config = dict(
    arch='mlp',
    model='self-supervised image encoder',
    dataset='pixel-art sprites of 400 made-up characters on tiled backdrops',
    train_examples=395000,
    image_size=32,
    crop_scale_min=0.2,
    horizontal_flip=True,
    translate=0.06,
    color_jitter=0.4,
    method='simclr',
    layers=10,
    norm='layernorm',
    norm_position='res_post',
    activation='gelu',
    mlp_ratio=4,
    inner_norm=False,
    moe='expert_choice',
    drop_path=0.05,
    num_experts=8,
    moe_every=2,
    expert_mlp_ratio=1,
    experts_per_token=1,
    shared_expert=False,
    width=384,
    projector_hidden=1024,
    projector_out=128,
    projector_hidden_layers=2,
    temperature=0.3,
    optimizer='muon',
    muon_scale='match_rms_adamw',
    lr=0.0024,
    momentum=0.95,
    nesterov=True,
    orthogonalizer='newton_schulz_5',
    adamw_lr_other_params=0.00073,
    grad_clip=1.0,
    steps=13800,
    batch_size=256,
    epochs=8.9,
    lr_schedule='cosine',
    final_lr_fraction=0,
    warmup_steps=1380,
    weight_decay=0.05,
    adamw_weight_decay_other_params=0.05,
)
Rows from block 3 of a small self-supervised image encoder, named by matrix and row number. Rows with one number within an expert belong to one neuron, the router's apart. Each number is 128 + 24 x the weight over its row's rms, rounded and kept within 0 to 255. All counts start at 0. Numbers have three digits each.
After each expert's rows are labels from the 100 images, of 14848, where the router gives the expert most weight on average: "strongest on" is what is common among them. Only what is clearly more common there than usual is listed. The data: pixel-art sprites of 400 made-up characters on tiled backdrops. In brackets: how many of the 100, against the usual share in percent.
# router: router (model.blocks.3.mlp.router.weight, 8x384, trained with AdamW), inputs 96-191
# up: expert up (model.blocks.3.mlp.up, 8x384x384), inputs 96-191
# down: expert down (model.blocks.3.mlp.down, 8x384x384, transposed), outputs 96-191

# expert 0
router.0:116148170102128094128120123091168140132117075114152125111151089125136135111098133109114139092145126152102120112145146101129161151121152145157136147116128112129130109108117110113098107161134102089109151127139171142116161132117148128150102143100171125123166131161116101088154074141124142126
up.0:136090168106110110135151141098097087161114111082083134081106169105102130171102129106140124140102124132137120111175181110100159097127186099116126143127099161081119096132112124134108118165152091100150130101084155097122102158108113091147106144147133124100099181137124120146169100140126088166
down.0:101126093075144143138120142144126126113153160132112144168121131156134143077138104115122126129174104143096106127098093126134102157133128126143150102114150129079117146134159123135125155118120119097160123122169127101135156159162131152142160175101119133107101138076103135115131129134148127137
up.1:155117116111133094117090105091134133110154189186127143133121129126188148123122106067109116125098103114160141076127104107111156139117186152128139132138114146089144087160169130161084141188139151133168123123150089162113148141119111102112124091129116069141099144192111115117110089168109092125
down.1:100122132159135170149172156155119116113125095109132103113083118099113098126136173154105176123127174137150115108150114134169103121169130107141150114147109172149117120133176131110139109130138165141105108114123136088096111097113127176150133146110120155124142145112119139147136081133106140096
up.2:138130125148099135123109152115106121152113112174155133114136139097145154128132158095151130122128175139125119110175126102168109163141147143160128151119120145162096151124141097118122137133133148114093132174126100160127177141126095096152113143114136130085129081100111084162144162153112115148
down.2:077155145111123114081123136143125154111087147159145147119122140127112140141101138143110108106122121115139125098106076106105161149131102133129147104144115140097150153132111148161164144169160164128161136141081146103144119133080133145096162165128091133149110085149133149122144166108150155134
up.3:131173125187113154164125116148106130141142135146145089106154116132085102099132081132121141154099132143143141106101142113130144147108128117143092161134142109125146207092122092138153140089090079188120117149097129135142165109125136137120171136117137112147190116112063123106121147150106098200
down.3:126119142120159102124161132171131132133138111118103138115157122112095175167126150118121138154134131112129128100147104082113134163120140166105120102141163162150121127161152128104119108148147114124143093081097117137134139158110084104100096117126095106109118151166164144109119148118144096149
up.4:092108127089113124127108127120151130111149110145110176091138145128151154111134132082102096130146109142099147107150137086140120142145137144160108110128126165123142126121117155116144102142137145172088146095131133113119141133138095102122122150152148153136074175119116117109145125121109154131
down.4:118151110120096143126136144098100104138113151089122122104107131154103122095113076096127192125150105134149122157132132154149123134168117117125139162091131112117137089133135094207124108146159138145096099134109113148134135121075134154118134116164132167128110143163113137144140146149142116123
up.5:157088138130115143143167106147163140171122171142139118116072162139112156117102109116149112161125134108145156114121149135107099139107081108096100112106149154110170106138159133081146130131128137144109151141100111122095148157110102102111126120123152084124146108132148103145138105135130097133
down.5:117102119152129125098122057092130100136122100086136126120118195126133158139135121136134123216076144111111132107153128152120100163147148117146108150121122125146125112096130176172110140169132113171126107143115124124149126137099087125121152137146133168087131141127168163157144155124114157109
up.6:118081096143116165096128107109122141115136151146148141138162172138167135116149108118093131118093116125146148110146095162143134129111102114162166128113129106111164160112123160117193102084155155119130157112131137144123121080099151137090128115144156107141153118162148174147144134123134186062
down.6:127150128073123125110153102102074114089110113107151133146122110126111096130137158145080087181142140119125101139136117132138082145094102166081095099140129131164090155087124117116107132116114153163157128113142112125117115146122141190175116108119127104121111160094138133121120112159111129173
up.7:127139150136098145134109101110110159131101168131108053129103118137095168156156120129174099113114145115124057165127139130135131135107142150157138101110115168196184148080130125121107158166095105115162160112122134115128139174116154119092162125132119074120161133167122130109102143147165066107
down.7:104089146132112200136101157153157118101151094114120156128134088149089152107184115108139157156120101140132095137148142117110161148112136097155111184093091110176090106160137124131141108107108122115140113148126145117141098138086164141116155158144110138125119129140130104162137143128138148101
up.8:151144075108131123136129110132123103099154101132127160115131149134160132116133152150121162116131146127125101126146121142164179146170142116144115153096150145103139128133163122128071135091125117142139113133138101123104101164169118111151117104127152130127086125101114103160152124181077126143
down.8:125126112131142105105155123150153139177106132143147095124126099101118121120131096104120106129139113101145122108166142101133066129102137141127132118150125060125145176128108169181137089117159129152105149074118161152137126122104133142161133152144101145176177134130151163131148129095187150150
up.9:169097142116125100181092151097128112135118161098122164144147115125067068116078166181141123105092163108091098094129121148182106161077114117102175110170127138126146173143141109131153113097105125144147165102152138109067111141136088153113076140143142084136158142124127115101128108151122114125
down.9:136109132136129129132119136124141142167170120134110139125147138123154118139132096090185111114120174151097108127084104115113104139158123084126161126130124155121121144106121146111169117159124126091156115075146133168152076124181106109129104081110111110053129137103145118131134124104129135149
strongest on: lower left (66 vs 24.5); yellow (38 vs 8.6)

# expert 3
router.3:124093118109099167131138107146151091118097135150126149128119147105115155102058138138112112126089129132095117130182136110101089091157152112167150152084139151136154136109142118125082122137125136122126128149109130117114121086143138148126125123114132136131098144106143142161139115147113064120
up.0:082149141138098134116126083114107127158076085115051111119156121064135106139122118149139154133131130136121117156097129143121164107128145117134106145114168158109068127121093175120144124135075077107107120118116150091150141127125145091124118142139129120123127127130144167091141086146104147095
down.0:100158139114128161132140127113117160131145150139126153141105145147157107142076102135102097154140135127100114100097140132148132144125124114161116165114105150126150154109135086146136160108091125177144102123155130119181106150138102144130128141146116135155124124098119113112093077115138146137
up.1:130083128143126097121122111134118129125136095126149100129145175144147088154168131129121092113127155089155129087134145158154130133123125115139114147125130143104113148083140100122149146137132144096091175134123094165085132130123081103098152146109140154139138117114149101143177107138095131128
down.1:123110139106170143175101149170109130141101148103111095109152155084113124139134146150108161097093096110101109157124104111118080113100159137157084108161122153139142082112126149162113147090176052187154137121112154157163124116125092114117090117175159127164160141125134109126142123138135175141
up.2:108132107150099144078146119109125116116140110098118122164132118140129128095138153113084135160127137115096143114114118117070121078182158126117109151127092127100161140128150157138143149127099116107133132136130130134125118129142179131139141176120086085108128131138098086136178083115193142149
down.2:116100138143141131126096158180108131130101127163102104103154104123121109122109122104137092098163135127114063169141129136140099077115127157159120097128154132119170170122083126110136120113134116127105142118146086154146107117107125141122136136124151132096115100108146175137166121125153132143
up.3:134103136099159079102152135120133110152118106139064129125144134143151172156186194138125111139195085142130110138128145115137119132151176123162136144119160131104125149118147100197102116102137130135154112138125129140116172090183154152103118099168106132113132161114103122148118131099096135168
down.3:152148140156102122167159159116118114136115107123155091126122133147197126115122116139106125162133105134149147117124107173107124154149113152110143082108124156139150156095072111123117090094169148199153125102145139113130102126116140137130074067134091116129143129112092148128130091121149109127
up.4:152106139123121147106149164135125178101159153138120108131143154141122137128129101156119114106128114085138164105093171095116161111098146125130132134157137169118151123172151088112113094127139100097188110080150129121147105146079128136151132124190137152122134112162145071153110169071152127152
down.4:127163132101148124119133140119115082108121117099117134124118131086122102112114154110125144148166159133134148135126149152121118166109143140183148136111150144083109118083157102138109103101114122139167129114093141127121158148106125110157071120120142116107127149114144162125142114132128152133
up.5:090113152107160125155108162125146140089084131124135102088128098094109103125132150158102123096154164136068126142094117115120125142165126141140125058130130150076134144141159149087148148104070110121119160102134084111135163144148130127114097146114082131146133118098126109100093126126158125103
down.5:137133109124152123169094140202108135158105097162128147134114105115139124130133108117166124196132083141100154126095138114130138102110128123087098097109100100151098122127152115130115134119140134130132101113128162166141116148127174122121154086122148092116138091075132122134145145148158113113
up.6:124140126103151087140150124111128153125112160141148162131108132139120092142164159147151123128129119141133155149091134109112128148111172099119117151116100169169121185096118097141108123143131105156135106142115113107116111120098090129180106155129172174119155134084126122127159137113115124121
down.6:145108103152153098118130129107159116155146131145156148119169146113127146094104123122150115157131138075123167124122138177143113097140136103117132158127135138108132112123144138173152159151120108122118127144120091125095116101120148149113124112126152084136147141113127116133112120132104173105
up.7:170146168159130143117135123095169165106102095140122140119131111180119129147099165151157113146140107125147123151126144142131117175132149119145130079119123113148088140127120098097148123141111111109125155137114098139158125153139139117104163217092140091137128094167141100102127126191116117137
down.7:061128129121117073106093190155065086145139145129106149140124119120154136137183088134114145098163111158115134136110134123182122139151138141101103141110117126119180117097106119159129129083142127138125109125121129113125094106127135157096071066128144137124048159132093136130121157110140131117
up.8:132128132107172125146089127145131155119150106114121159082119152117159112115068135147178088138149160130099114101126115159163097110154148117140121144145142120099127143156110112175090120084116130116141151171121122187131125131167172149124087092129114103100128123128091123128118132109114117170
down.8:130097149115087133142108144094105127106114152114126123127091112149156154173141133133097144108127097188095178124123127114136099123147127150120165093117090146116136147112118132108143167116138110134135111110178133146138104109132078147094145098115120153128121155160120101182095146108126101118
up.9:193117147154138140110134102127127116115163131141120104118137147125124122095131139119131127106110113128151129136125161135161139129157107127107152154142185112149133126108163123121083148103112091107124103107136108077156120115101191110127123124083174142138129130122121111090107157102131121108
down.9:094114098111121132144144127112084145153105147119136115123154105110112137123128121153092091111155124125125137090075111142100150105132105138155125135151121137094132122144125125157132158134123099119097152101137154145107142145172115127175132100121139153113145111151078136150131129128129146106
strongest on: upper left (51 vs 25); red (48 vs 8.5); purple (27 vs 8.3)

# expert 5
router.5:139078119095129145165136127152108166140104157116094126149133174115100132171130107150102122158127131101162132194107113137123128122092094118120114118153122092151107128162160136125130142117140140145155138110123152090159152151143112093103102109169109112140114129103156161120113137141129131132
up.0:120141106160156143137119150151155125149148155130142124122097123099122134103165135106172119137095143109169112129108111140156130109112138119101098114115155098133163144151131101126105117169118156148122129144124134116147110123118119113130144128146153107146147139127126105108129112115172118135
down.0:102135103169102133140101096112109128120115119133081124121135174135109150156157150127111106115162163121149084148108129121135109139135121147140163125129158136097144128143135098135134082124110137134157129104145108181172146127158125125132140116135100130131092151133119145176127114112151118189
up.1:181090133141153157127173125129127178106148161080120122100116106103140105090155144123127125101124179137149214136107132168142159113140146172098172146137186117127115145119118144094134104108140104118141148096083107133152135126147123107074100181147140169110133108150101148155138086116148138104
down.1:117169103106158109158071137089168127097117132141132136112115141136172149107088158122134140098140102138137115098145132131144136148134131096160094142115100144150134173127131126147153097147128109142158108185173090131143158128078123120168173136132111123150117112114130097121113115134138171138
up.2:122117164139081136137104117131123100122125138155154144110150156111159125123111089124156076113158156160111105096083129111148142116155110163098146165115117171116138110111121137131106115137130122085138146097151154156205138115138087154146169124118120097083131114143132121134076129087150127197
down.2:161095134141124109107165101149113129120130149151155118180127131095101113163132132156145130110113165162127124140130133141113132128163135130168123145099095083117088114146095121113122128104164146155158128157070123134126155139159172163149153138160152121133114129124125143142151146101122105101
up.3:117124083104148138153136131148097106150148137094145119084158149162124143122128120151125161154096102096125157138145132129141119144103123098150138160094134091156132123151123142107108125155139154122164119088154090134137132156185121111143096122118152124144137163127149170119137131127102146084
down.3:135117120126124145145126157136127130099142105188109132133102101123152141127131157144107165136147143144109118096102153137108110142122121099135102114126148145117148117058155162158110125104100116110085106123127108134127125168121075160124124079086144152157090092125101137126079163136140122156
up.4:107123101096109140118140112131103111098125123144101084129126082126168191147108142126069095124162104141163108145145167130115153136098132126100145151102120142147123154117091123087146144111124120109122160146160126143119121104077124130151086107088144122118164123130108128103117070087104104112
down.4:162134133124110136156079133075136129103124134149086124123140138130154119114152125119146118147127081146107176153091112167135117144141128115177106108076144114170148123127132112162132075082166161129128105126118127124090182127127109168126184161200155116143105103143103108150124148156139164132
up.5:167088160147119096166133104108110165153109113086053144166145136120124131119119153161139130109086108138141104099095100115115146103112123122108158123111086117154122138143168143124137101106142138148184114109149095115114138159166096094113144097180144129098134134148140121152118153127126110116
down.5:085139125148125148135137121165153077115124172134190090135119143103151162147170129111159126083166121135112098114134110148108096090139141111123138133144163162110108143113085103109111158166164112132118172155104145116134178113133168139154129160153127088119150103120082149131173108153165124103
up.6:143126114133136140136164095143100155121103136139120113111130119106167109163129106093110135151124104135175172140151160142103120159116140141141127124131105153103089138152097143146115148116150107138155105094099107122132121107120112143103118149110139146161154178108121107135131110126117125113
down.6:098108173126096117156053114126170126121127129173140114101102139139101115129102120164159121141124091144115149123108143132127114157119111122136134048139154134141149118165156154141107116121123088121151147130123104116154161169137118149118135128153131137103151079152159146126130144127116160107
up.7:123132130143134151138145148107140147108090159102127111131118158129133108117119074120194144149100107142137135140134171160130165199098088145125089169152161136146068177110160107169108114140118123110105107114140131118102120162153156138090133110075122105158137131073146152108146164120162103107
down.7:139147122113117106116134109148142149132157135144177164128109097137127109172143175149064093140133102106131176110130065131108157130131150119161114137058134142125155092162109131097148107131103109135136167126147151159120140114111107139162100133145143137109104133168097110116093108120103162095
up.8:118163116121112125144112140122122095152138130111117093150153173110082135151132128156126163128113131128092097149120110128147105161076136112127170095151152156105099125100129140128151132136143122104137122137116165122124166141124147142089133086147109175149130135161190097131114124141081158145
down.8:091120118115145139123082115116144150129164133112098116122101075127125117151118167114108090108140120144109111072086126114098117094133064179115156135135101142121151109081149100162139151127116121146092170120118101140119127127120119111142118117115178077110135108106062131158150065164137130109
up.9:159125112102118114114114119146143101154133090117115134105099132134100157097139122131146132100138133135133083137124135077111099122104123112125125106163145113136144115131192141153106079152150134171147153155119108099150119137145123124128074144135084122159154120158132135155131130119177137119
down.9:123140121115135105151103166080110117141186157115159153128141128162145107150085161118125163138152158101122125156094074140167122113135112128089141124122122109119116138123094105135157160091137137088126110162136098125134137080128188136138156108140127118128094123048113119103131119142092120151
strongest on: lower left (75 vs 24.5); purple (28 vs 8.3)

# expert 7
router.7:088103089106122157050133116136130132107141110122097120164131156138148146129183119139128119171107118154127124128123096110088151104137094136130148106129089117110132129150109139133109158127131120115112108156144117114149112134128127125140077082185145150165099123143103107116115156075151061158
up.0:114139143124108178107131107086106100114095120140086115133105102169135154155112143103095190125095135132078152092118121113104180129163169119139134140082108135081153137106144133119128109169142097113099157133146134127130114168129095133107174114140129146139111064130081072142104121098107116101
down.0:148157116125125132160155174124172141089189128121140173162140136154113154127135130124135134157127153128138088116150120144125137136133156099142153151129141123118136105112133110116134102139159119144130088120131103151132111117111135088187114161093148107151103128134114131093121098145134115115
up.1:157103157178121081099166115107129135162113120157124134090124136094105099157147122123110131153178154086137155144117129162118144132193111148092114144076132133082122112152115131137127145106168110126169086082091107165118138096118154143138141102114168072098119122108149144097131109126148139095
down.1:095146150126132120161080098134119146077116090108106137130132137161158074128129106165182122158075117105156104133144135132124101125075135145169130119158124150182122146132140065097134149152143090130108113124112114133161125160160153110150112101108137154132162131123122125154157088075163150123
up.2:147106141111115157097173116166122076146108099115153134169119130084108152154162118147116113141158111101124103095129144114085119143145117103153126148129105143123120145111166119095106171105106142155130164092105094107167113128133146138103128130132127127160106176154111139117140138126093121144
down.2:092122116130140110141126112125133131179096117125145144126154182110137102126141132122156110172146121163143111141122116134115119165123155126092142139115121081165120134142088155121100095112147097122100134136103122133114147139145115165139140141147126094106144133117133139114130104198150122095
up.3:097153076111140143128100109114114053177151098137133163146054099115132115180129129108128153116092167151093113125147094108135170108135120138135111128142144142103131122090093119095082107157147128124165140107181095135115134131163129141147128073158132171108068121129118133131127119120070119114
down.3:125144145112124125126126135123105120080133137081100119136139119154112078173110153164130166143144111124141151116107124135136154160121164176126165119141140132104127144168137132120152157098117180104111126151126123137099117144124118117139150147090139120117151117122111132128135115133157152147
up.4:147129131089148133134135083166138148102108109133103092119163132148116109160092151116145121102101185114136127098122083089139137147135147107141139136110143153116192171127112142097145103124097138073112151121133129126107131108156099127145115136131168116129113115061127106177124097128113114139
down.4:120128096128137157108142095124131109133148134161120123152117137105125106094083146089118096114146116158121107144117080178163131109118113108106114103126115092158102086113125141166112125141107106162161117124109141136146106104097160112158154120110123118083111119171159147115139127155142144121
up.5:156124154134095133119107156123076117153102138133135113184142164141067103113152167111180143150101165111134116146170126109072127124135121133184107141082132132187117140143120081157163141169090120134137145125074120147110120090125100126146138133139095119157121151108124146155108093177099127128
down.5:148121094147140125150123103128100089158095159128123148145100141140137120149084108120085115107115091106153107145160121156135140103111124139102116134147150108080130128166138170138096159121111136112158153116122171121146159161110149152147142159154167178093175144146135113108132108099149138126
up.6:128093149122151113062131119136141109160130111133083142131168143132080135142167073150130076125120101145105148132128177110134116106130131124115100089117139147135141158110120144127132166132133120152120140114114155129122116099106146127099136171118134154080120120138179116126157087097111148133
down.6:144132121167114159178143138110148117174111179149161122146121097182146106147138163146142129208159111152108126147103074132158125132086166130106111196097113107094113110149116114126167104080090094166123151098119132126063111136122145169121108125153098126103140126117125128113077101128134126183
up.7:105150139121139120153104064119140110137133106099120118138092111141117111155097154132152127133132131138134133161101139174133169100119111135127126150111129142102120097110133092142138123120082065120120159127150129162052128128083119142121129074121124101106124165119109128100181133158047147091
down.7:157119132090117103142138140151096152115159106135125122142140101105098125148111133150109125107160164091133131148127112138149157109123136117100073120144171118118115141099149094102115109154163128111116103135125114156189137114156130155127107173071084134128172122076141130136096146155167127122
up.8:130147133118093123126125158107120140085179145125125143164158106116126134136110152120100096108124098118152144131178114138169143118144108150130131118113141106143115147140177167154100091119143071085130131133135157069125122145098124156129157179145151126117133147133158107128172111075152160122
down.8:129138111143119134158100140139139136151130109192141081162108122131128146084124116149095151140115110114123132171127079129141151147109112141124124117123132129108117127112137139096105109106149142147094110106096167154135149114137078148119115111103115131107124131129133198137144170132098159154
up.9:161117114156103150150116194115160113112056126140135094142132101145088098107119113092127095109086079148128156158153126110131133099159126129120176132135083093146103169109128137138160147105160148159132153128133140071131142107116130124063116099143121144127172121084097130101153095107100178146
down.9:092160106121127134123141160147097129176164150117099088134111145134187132122148133107130132124117157106094115138146130150139102137097141146111109125126152124149187123144110112101141104139155086140168103124129143125129101133095108143129101162103108142129114126136128097082112085127148130140
strongest on: green (31 vs 8.4)

# expert 4
router.4:128113148179154153143173147133148111129133149122133126140141140141137166086136127170143141077125152125106159125141148164098092103176117100126091148122166187124104099088123135124124139109130134089093112143154122134088125121144139155096121118097173116132148148107120154160108166149133147080
up.0:123161150094163117136164119129117111120164200117107149144109112162137114118149139155110145148095147119158132137162122128172154131122140156159119075120158126146146126134148120171125100156118107114105165131127140105102115115100105114102151112150128120142122114135152143148111160116106175119
down.0:126088137132151177154122109114133143165128085152112182110192158105152118178124133091090104146185165138096113153157137117101098140146158135134110102128120168129149102121157115113108126147159129145140115107079106124168167114134105178115099164118131134094149067133127144131118127140120104116
up.1:105201142116103161098103124112078078141094136110118158138163159178124149121140124146119117159085141123111109151123152082161117123120129135166106137175157136134128132121113119100138119090122153111102128101127180156141123137119090158143134125111100151145158137130111132132150140125131100148
down.1:158079088138083168080135116188101117115120123151094116088134110112148084132116131197095098115141160090138149116128130139109158149114118084147159128155136124134137155088096158156123133103118151135154086146094122104113148091110134164166105118149128093091138085118159167153170082144123141121
up.2:101094097142118144105132151091159141106148101088116140149135154134140156102158147167142111108136125116124103125134114128150114123126165111093105170115138134158103166127129122100094148087174118189104146121118147111122123136167091105145136159096083104161149120101140113165124094148186121122
down.2:129132139121132150118131124126082095132102116153134137143147148137123155114142107132146140164125144125129108150126094180140124169098118122142125142121154129109131138128124115129127221107109110159171130139132109078119188146128166107111111138143120104123094095153118111052136104095145154122
up.3:141158135117087119123114131125095089139151104146153118161133172163111118138104119112142103128108123094137124127099126151142093143153148120101103143160119129090153129151123168126096139114163187123106119136170103094132132136147109124123141121123156107116158154097090158110153074070116081176
down.3:118098099100169142139133124139142170126174089114101159142119130141136129141141121141145123157134119108119140148139107128136103116109119105125116106140156111100123137149124120111146174146108108171162120137106133151099118091139144137129154082097103137140149102174085119131152147092159152155
up.4:099115117137122135150119090120131161118105162165122130119110168102063111144129164130113152133090084123115161135134123149095127125098126152129122128123136109158144119103123112144170152146165119148124144147127167143151130109134071130085108118100129137112134144106114100119126120144147096100
down.4:091136135131156150171092105140147113142100119106135111167122085118116102104087130144136126137097139155130078153112074115094094103076103080149114130150096103137154131098107165095128120125155119136124152114136136117152128110077172138097103156131130104109105101136174170130117098099095106153
up.5:154118133168097148179152131149107111125107106133097139134101151171111144071152113125107138100134119147085140146149125115115169131129104138133174119092135151136104122117134139108131125133163139192176159091104088138138123151121130128108089112133132127129172149139110116142118140101102146088
down.5:091131124098111094131168103138131147108138114169128102141106122139117118121130104120116091152139174148134119157113138190109125106119108144081128091141121091078119115129138119118132120147150125127104135131162111139107127121159155121166107147141181117084136117141144140119130153135156145112
up.6:118110118142133134114144180125149129169120113193144113186109140137147116075100103151104128149100133109135113134154103100119136116125115145109123154121161161118120151106118129167147170111153152115107126104144158108135120098123150141135115163116084118088109115100146136121143130108151145131
down.6:126117114161080137115104130125161145080128067113109141135159112120085133153140085133140109117200137154118114118141124123141143152140116157097122165098081153110137123127104139118114163147100112081145131129122057136136152152127147061135128160120111146182123077093125168160136160111109155121
up.7:143111091125149139118117136128158111137119137126111137147120146117158129149093162146134109161128140121140136094142086132124157132173147097104131118131108109117123125131102129149098109109104102148156121133119130163143126078165123153120093149139105089108072147107111122118120124109128084101
down.7:163102176110129102147154142163120121142111102111139114123073140114130141156154129198132150101113098110138124097126148144118092147116149168110115115140121129121109125137142117135128149149098143125091111114132108106121107095124105114089133111070141088117111129110078121152126120138134089125
up.8:121109139146185144085102135150149143111124101127140095158138123104157109145141145123114107122112155112117183122124129140150120104127130129110129167106136122161118077135120131106052112127111182139153158091130099145082115171148141127128181167098088140129171146150145120111135127129094094155
down.8:099107133127139177124179185111138152136115105143169100162105155136123112135154177122075124136122134147089109114105146134136105139102117141132116101129165135109129141139144167090101106142144093141136129125098137111163147125136147127089130060135118141102093106102123097141168120143171119108
up.9:172131142146121128166111088162127150130158128056104174124122104119145166127148126128138137127125135079129092120140154165101117154111137136100134120074155111173175146128102186126143143142155124116110111108157108163112156122132163124095145152169117143093135118160134114116094135150137114140
down.9:085108094103116145121123143110125136135107096141133150100150133138109143143114104139087128199140108135100119093105109103119103150115111098130170119150126152151122141190126130147078099147102169131106172129138148089114120158171167104141106140118123124161119137082141155103114121130129157132
strongest on: lower left (55 vs 24.5); purple (49 vs 8.3); blue (25 vs 8.4)

# expert 1
router.1:131148169138135134105150091144087138112142115132157139133106114125093161110109139122127139155196138189179138126132140130148116077113101161116088144122150107133130166169108129123132138108153116144127140152142090106141112138130111123155167095123135108118130128096127122066092173132115104133
up.0:138152130138182103147128136085134084124138146114149138112123131167115133167113097126090159094170102103083150157144144151152101156162106096114129123135120145108085105122121181111083138121139130151131122117125127123135117166164137094129142091136165128147139120130133085131151134097149115122
down.0:140123112117113118177139121130174134144110152107089128146134121113150113143136128123145165097120111134110110137176160097144119166091099145097097146101111122091131158122132115136133120126091118149097134133182150115135129146112142123131146115136129115168103111120102128131137103139167141123
up.1:168121150131122071143096118103150149122129129122153176122157095107127086133119089128113143146144126117159109128147141187133105093136149115129101135160141122137157107114119158114144092133127162113132158172122104109137080140128103138123130158164134169132160108122108143158122156148185167081
down.1:080097139140139150147144122124132118130163169153110128133138125099135128111126151112116109154111119103116122163120101100158089110137116112109150080148094134129156180144091126137116116104111074085128116091126096111145125092141126108156072135144138145145106143086131160117139133079156118127
up.2:116135169152105096149114091148114108185141125104077101097073162140052129142124078137104123151124119139110146097110124113121138148082107145134158124098159099128148153149142140126095136090117116164157125141138111142108157147114129162117130118143171130138160089098147131089121130085142138097
down.2:124162102177132172104130147104109139107120132092132124170167065124160139091108179111113130121162127111130149180139118100142114139156138130120130127136106147149166189146140127117088161140109174147116111152130159140164105135115147089129129144156118143096105145153103163111125086125126119159
up.3:140141120158120141135145156122131183106165081120107108140109163157108147159143112142134077117089128124141157118123138146080138118099106130145101153094113138125118130125159097140136110145122130175107173084087099107125101107163124119101107083094133136134137114142184119165161128098108094115
down.3:106096073121091135134160126113130088099142107131171148105152167106117132154145146143144102139148144138134121129104102147105151156092123132189173152106186137123112100137105153135111162118108128149153118140094120119136161177133093104141104172145130095150114164113135112119124110139152165169
up.4:143136157121129132178089173114105152137105133171132136133123133094081136087122113137128134109132101106109113134092153118109117142134106124134145081127130132168143118098117154134132136148143146125138175132139132101147141141089144124094172155139156108125168133122131124118102171114168119086
down.4:113097107126097140137118159141183124144106093137144151147110151076118134132095129105143113117115128107112123173100126137118079114129095122148151105111093132136153096109104092164121102140138127146132135158146158109155125152151139117134120114123075147153083092172140116128119116093158149147
up.5:113130149139083105152095102130148104115162119160119125118104117090110098158118107127128121120134176131098094152124119097142147160147127112141134133108125070120113074131122090163085140144173155140156115156135162164112129133152119096089180168138146115108132129144080107103148107124174131119
down.5:123170117126156131130104142112096185115135107129090142150129148164129126103162135104168136122146175096139130167138108131124076160081152146116095103105111121126127145165116175159139163104114090174114137112113105190162135169114133133141114103121121092133146182137116125144100106095111158123
up.6:163133164105106115153082175127159114107148101133083138121165141089096180122150126147106094189157108174111105109130131107154123121158141133131127126138101109128138146108152072145120088151155114138138119150123116132129143145124141142159094139134152105161106125127089125107149113121130153142
down.6:074130137099144161125131116104082126166142117111140112142143106134117126124112127083110153130100167129129149124139082098089147131141081170136149132086110122100147136116106129119128157123101129133169155127096121142139125154115132093098122145165127151118125171125140159133112117086129120096
up.7:134145130137151119155098173135104130134169128110111122152104136112135083127117157131137116094190107133120113109141150162110079132165146087124168135153125187113171116080157137095154134126116146108121176098119064145137110152125137123130112114124124097147108108130114118127186103134156137134
down.7:091094168134141077161117095090115106173152145140138158122139104140144126146137110121122158131141155138107162125122132103218151160123115143115056117146130108109145161113158144146160132136118113143100107174102131091155166128140110166136144129117117175119128148117099139103063114105104124125
up.8:099125139137150122129141106110134128114127150080140143170145148110150177165129140135166134115099147115129178143113156127105103157132118142115164141158142149105104122162127149127078136105125132128114126124145128103133131126131135120123155146161132128151166119137127131143092117144144141109
down.8:138144143082144153149156136102118158115108114138125131145145145135128109127173122103132095079109164120131066158127115136112131128136110123162136106157121098105143137081108137148113107132106091119146144172133124131152098083128111106120131094166154099124141170127158160128148125141148121126
up.9:106166124129145134113139149107111133095119115109147123130107138139101129126132129132120180165154140145163147155132108109093145154122143109084158112143112160148150108139108111144135101144177123156133143149095144146080156144136163132098091168152096188124119110162097145151121148088107129133
down.9:145125158156151109179159119150158064132150140149102093107172149092105119150150092113153110112088078139125113131078122110180084137130113119161111093117142117151161138100121126105143140117121110161130135128141154138149096122132078125116135150098140133102129177126131100143159088130136138146
strongest on: upper left (91 vs 25); yellow (49 vs 8.6)